config.toml
isotropic = false
widths = [48, 96, 192]
init = "small_normal"
residual_init = "scaled_by_depth"
muon_scale = "match_rms_adamw"
learning_rate = 0.002
orthogonalizer = "polar_express"
lr_schedule = "wsd"
decay_fraction = 0.4
Rows from block 9 of a small masked image model, named by matrix and row number. Rows with one number belong to one neuron. Each number is 128 + 32 x the weight over its row's rms, rounded and kept within 0 to 255. All counts start at 0.
After each neuron's rows are labels from the 100 images, of 14976, where the neuron reaches its highest value: "responds to" is what is common among them; "peak at" is the part of the image that holds the peak. Only what is clearly more common there than usual is listed. The data: procedural textures in two colours, tilted and lit.
# fc1: MLP up (model.blocks.9.mlp.fc1.weight, 768x192), inputs 96-143
# fc2: MLP down (model.blocks.9.mlp.fc2.weight, 192x768, transposed), outputs 96-143

fc1.309 [136 117  88 107 102  68 144  40 148 116 134 141 106  98 117 142 130   0  84 121  82 108 133 139 164 136  99 204 118 175 128 161  97  99  89 132 112 100 123 156 112 107 123 109 102 101  97 121]
fc2.309 [ 91 126 149 117 160 135 119 153  87  91  79 125 136 116  59 147 155  73 233 125  87 125 149 108 117  81  95 166 121 105  71 115 154 184 135 159 130 155 177 149  85  76 116 108 121 131 150 138]
responds to: crumpled
peak at: bottom right; bottom left

fc1.183 [117 147 148 126 133 128 134 125 159 132 102 189 101 147 124 150 146 205 114 149 150 114  93  92 156 112 123 126  97 128 168 122 119 120 121 117 137  66 137  76 236 117 149 138 135 101 111 199]
fc2.183 [125 132 167 136 113 120 113 134 161 111 151 114 140 144 108 118 116 165 130 114 134 136 144 126 109  88 121 144 112  98 177 133 134 190 118  82  54 157 149 146 150 129 127 127 124  99 137 145]
responds to: rings; spiral
peak at: centre

fc1.479 [113 134 104 137 102 163  61 159  86  83 164 130 193 148  79 134 110 132 100 100 134 148 105 116 133 107 107  94 119 136  95  74 130 113 109  82 103 128 129 111 129  81 187 138 142  83 147 117]
fc2.479 [164 116 113 110 162 148 172 131 116  58 148 118  88 104 157 126 198 105 177 120 132 163 146 145 206  98 156 137 109 109  94 141 158 110 153  92 102 134 114 167 120 179 145 155  99 198  91 105]
responds to: crumpled
peak at: bottom right

fc1.697 [132 125 117  64 123 145 139 128 124 142 154 226 116 138 131 145 155 129 144 126 121  57 115 135 205  96 123 154 192 103  70  90 156 174 143 167 112  94  99 141 154 140 133 122 185 134 105 143]
fc2.697 [155 113  97 114 138 120 128 108 164 141 162  90 114 178 137 135  95 114 135  85 134 123  84 116 162 172 139 126 135 131 169 144 170 133 114 160 131  95  98 104 205 203 150 128 144 110 106 151]
responds to: rays
peak at: centre

fc1.289 [167 109 117 127 100 136 164 159 158 113  68 154 123 119 150  97  91 139  70 178 100 129 119 171 138 131 136  78 150 110 152 139 108 169 120  65 123 119  77  83 112 150 109 167 183 130 123 125]
fc2.289 [ 84 157 130 105 142 171 135 137 150 101 132 135 122  62 126 144 168 148 140  86 170 125 204 108 177 183 160  88 131  91  91 187 127  85  69  75  92  94 160 142 175  91 109 163 149 133 153 127]
responds to: seen at a slant; fine scale
peak at: top centre

fc1.99 [123 101 113 156  88 175 112 123 117 130 127 102 132 119 100  87  79 104 161 164 126  93  93 146  93 124  77 119 120 179  90 150 126 180 162  72 157 137  90 139 164 106 124 182 162 167 139 166]
fc2.99 [160 121 208 174 175  88 103 111 104 126 133 138 141 160 187 111 159 235 126  94   4 143 157 121 147 168  59  98 108 154 171 108 130 119 130 120 167 225 114 106 138 105 134 102 150  92  88 146]
responds to: white; pink; ground colour: white; ground colour: pink
peak at: top left

fc1.225 [ 82 144 127 146  99 171 133 120 166 110 122 135 126 146  52 158 120 202 106 146 100 168 180 132 147 128 129 151 152  60 184 124 159 149 168 143  97  60 142 125 120  76 122 114 153 240 169 139]
fc2.225 [128 142 102 140 100 101 133 110 146 133 142 151 129 128   0 102 137 160 137 107  52 133 104  97 107 148 144 165 131 145 109 150 119 148  98 142 111 119 152 161 127 123 142 117 125 104 184 103]
responds to: crumpled; pink; white; ground colour: white
peak at: middle right

fc1.611 [121 121  79 115 100 118 125 148 184 112 153  64 133  97 105 143 112  98 117  96  73 132  77 140  84  96 155 147  59 123  63  52 117 114 164  94 185 176 123 122 155  46 110 142 135 122 147 133]
fc2.611 [119 130 123 135 115 134 117 104 145 118 165 165 193 126 156 123 150 176 135 169  82 192 169 118  90 127  66 115 145 181 205 124 127 152 125  86 146 124 110 144 165  67 105 138 128  75 161 133]
responds to: crumpled
peak at: top left

fc1.341 [186  94 157  69 107 164 195 141 116 138 169 144  91 192 108  94 168 174  82 121 135 142 146 123 119 149 112 138 143 121 121 129 158 114 119 110 135 102 152  89  84 146 139 119   7 119 132 150]
fc2.341 [133 187 119 135  79 181 147 148  95 114 161 117  96  47 107 147 107  86  97 104 121 160 169 170  61 114 101 150  93 112 114 123 140 125 172 154 198  73  51  80  97 134 136 191 116 131 152  95]
responds to: checkered
peak at: centre

fc1.716 [144 108 125 165 102 142 111 162 141 149 141  75 138 162 125 115 107  96 133 104  92 164 205  91 122 143  68 145 127 151  82  90  69 128  92 102  81  74 114 160 173 130 137 117  73 109  98 177]
fc2.716 [109 137 152 106 164  80 140 149 170 148 135 168 116 181 135  99 158 106  96 112 128 108 136 126  99 178 133 105 120 138 113 117 134  75 129 144 204  94 136 116 137 131 146 142 160 114 142 134]
responds to: rays
peak at: centre

fc1.307 [132  99 103 124 134 111 149 124 115 188 139  52 106 209 117  80 124 198 129 181 133 128 172 141 166 117 113 108 200 162 137 173 111  53 111 168  92  82 153  34 130 142 166 102 153  96 118 114]
fc2.307 [131 159 133 144 144 113 104 126 135  96  98 135  98 122 103 114 123 162 113 121 145 156 124 120 128 122 143 133 172 140  62 132 129 188 114  88 108  22 169 148 122 102 162 129 131 162 102 135]
responds to: rays
peak at: centre

fc1.338 [ 43 160 172 106 129 161 103 157  85 122 162 161 119 142 151 154 143 116 110  69 132 116 129 114 150  93 115 119 108 161 147  82 122 174 118 105  94 125 134  76  85 116 149 126  96  98 122 123]
fc2.338 [ 97 140 121 114  63 185 104 158  86 124 175  74 110 152 110 122 107 169  68 105 121 105 154 127 114 127 144 181 112  96 125 109 126 159 148 153 126 136 144 107  91 144  98 145 128 115 128 132]
responds to: white; seen at a slant; pattern colour: white; rings
peak at: bottom left

fc1.63 [ 87 128 155 141 143  97 116  95 136 118 163 125 132 146 132 142 146 126 126 106 121 179 120 136 170 119 141  69  50 134 176 150  63 134 120 103 141 121 100  93 124  81 119 140 178 139  96 103]
fc2.63 [192 132 168  66  57  85  50 140 156 101 127  94 125 137 144 143 158 118  84 151 135 108 152 104 141 187  91  88 143 148 172  87  79 131 107 162 146 100  85 139  54 173 148 144  86 101 108 116]
responds to: seen at a slant
peak at: bottom right

fc1.579 [119 124 146 151  99 130 119 138 127 123 154 160  89 139 150  92  69 162  38 134 134  85 109 106 119 161 104 104 191 110  82 130 137  90 140 144 152 113 137 112  97 125 158 142 122 123 152 101]
fc2.579 [150 166 126 133  80 132 167  95  91 146 118  66 133 145 155 103 104  43  86 128  83 139 155 104 117 168 169 111 114  95 120 156 162 125 135 130 138  79  95 107  87 170 153 111  88 144 113 111]
responds to: rays
peak at: centre

fc1.142 [173  98  84 104 102 151  68 105  98 142 130 192 112  92  95 118 181 162 133 152 129 162 118 176 139 143 119  99 156  83 193 195 189  68 111 161 131 119 129 108 179 145 102 102 100 107 143 126]
fc2.142 [124 113  88  74  92 134 164 128 112 119  87 150 111 153 137 121 138  95 122 140 139  75 201 126 155 153 131 133 157 125 161 129 160 186 177 133 130  86 147 121 161 176 180 125  88 104 163 108]
responds to: rays
peak at: centre

fc1.31 [109 123 101 175  93 105 130 134 106 158 104  78 116  96 135 142  56 177 141 129 116 107 153  92 142 141  80 133 179 119 148 116  96  57 111 179 160 120 106  92 164 134 125 159  86 147 161 105]
fc2.31 [149 154 103 108 154 109  94 124  84 134 103 114 169 175  93 163 142 141 118 128 191 166 167 104 122 123 106 180 205 167  46 136 151  65 163 128 114 137  94 101 130 102 105 162 147  85 128  97]
responds to: seen at a slant
peak at: top centre

fc1.47 [117 149 121 166  96 121 134 102 145 118 182 202  95 168 139 152 161 134  91 138 122 125  82 155 209  97 119 140 140 109 129  84 111 231 149 112  81 119 125 112 145  86 118  97 115 159 145 136]
fc2.47 [153 139  74 148 112 137 104 146 119 162 136 249 147 169  94  78 178 111 111 124 115  74 141 107 131 138 144 147 151 127 140 122 141 188 129 162 202  89 129  66 123 147 114 136  91 156 120 113]
responds to: rays
peak at: centre

fc1.668 [117 140 119 112 133  96 142 138  95 115  83 162 121 105 136  74 120 145 147 120 126 125 104 141 162 114 161 110 142 120  86 180 146 101  93  99 157 218 160  91 135 146 139 124  84 157 113 122]
fc2.668 [122 121 181 115 100 130 140 119 127 116 107  88 125 119 131 122 166 121 119 120 175 148 194 102 136 115 117  47  57 208 140 110 134 110 124 157 168 190 177 119 131  91 121 150 110 167 157 151]
responds to: speckled
peak at: top right

fc1.556 [136 161 118 141 131 140 130 127 175 135  89 214  67 137 119 124 142 198 117 131 162  98 120  93 136 169 130 115  77 146 171 135 110 110 154 116 133  83 119  96 227  94 134  95 123  86 138 165]
fc2.556 [145 147 155 146  99 137 123 129 163 123 147 127 134 153  94  91 110 158  98 125 117 133 134 110 109  89 130 132 120  78 169 135 141 179 121 108  75 106 172 118 161 115 120 128 141 103 133 150]
responds to: rings; spiral
peak at: centre

fc1.581 [146 140 146 114 141 176  83 108 180 146 126 142 136  49 124 158  85 103  89  77  93 174 114 136 104 109 175 143 130 119 158 157 123 118  93 113 130 161  88 112 226 131 136 127 133 100 149 137]
fc2.581 [148 150 105 130 131 146 122 104 166 159 149 199 103 106 128  84 161  34 155 152  67 120 120  90 112 104 159 147 140 118 151 136 134 130 102 174 161  65 157 154 107 180 137 118 122 141 115  94]
responds to: seen at a slant
peak at: bottom left; top right

fc1.727 [103  73 145 105  53 134 107 119 134  92 136 111 154 157 107 167 138 100 213 128 105 102 122 161 148 200 149 141 113  60 196 145 150 106 141 128 157 109 150 171 147 153 143 180 148 164 120 126]
fc2.727 [ 84  34 113 138  92 103 130 127 152 141 129 108  93   5 143 123 114 188 159 163 175 138  83 137 106 170 134 100 188 109  77 140 143 183 102 141 179 186 105 113 132 106 112 106 143 152 126 125]
responds to: white; blue
peak at: bottom right

fc1.322 [ 98 158 196 133 178  70 150 145 135  93 134 151 133 144  80  68 109  78  95 135 132 188  49 105 147 137 150 125 123 115 180 139 133 129 120 123 114 182 139 136 117 149 130 147 141 135  54  90]
fc2.322 [121 170  92 155 146 139  98 132 155 114 141  96 127 116  42 120  84 128 107 116 126 223 169 159 105 135 114 132 128 132 190  70 110 133 131 153  89 111 110 111 178 108 115  86 173 143 119 136]
responds to: crumpled
peak at: bottom right

fc1.269 [140 114 122 156 150 180  67 189 105 100  75 124  97 104 136 140 187 126 105 156 110 162 146 150 102 117 134 117 182 102 162 105 159 117 159 116 106 123 131 120 146 162 194 134  87  94 116 121]
fc2.269 [145 112 135  88 130 111  79 115 131 146 119 105 125 102  96 172 124  84 175  36 194 120 120  88 101 149 129 138 147 121  44 122 151  96 143 140  96 179 128  90 166  91 122 106 108 125 139 144]
responds to: seen at a slant; rings
peak at: top right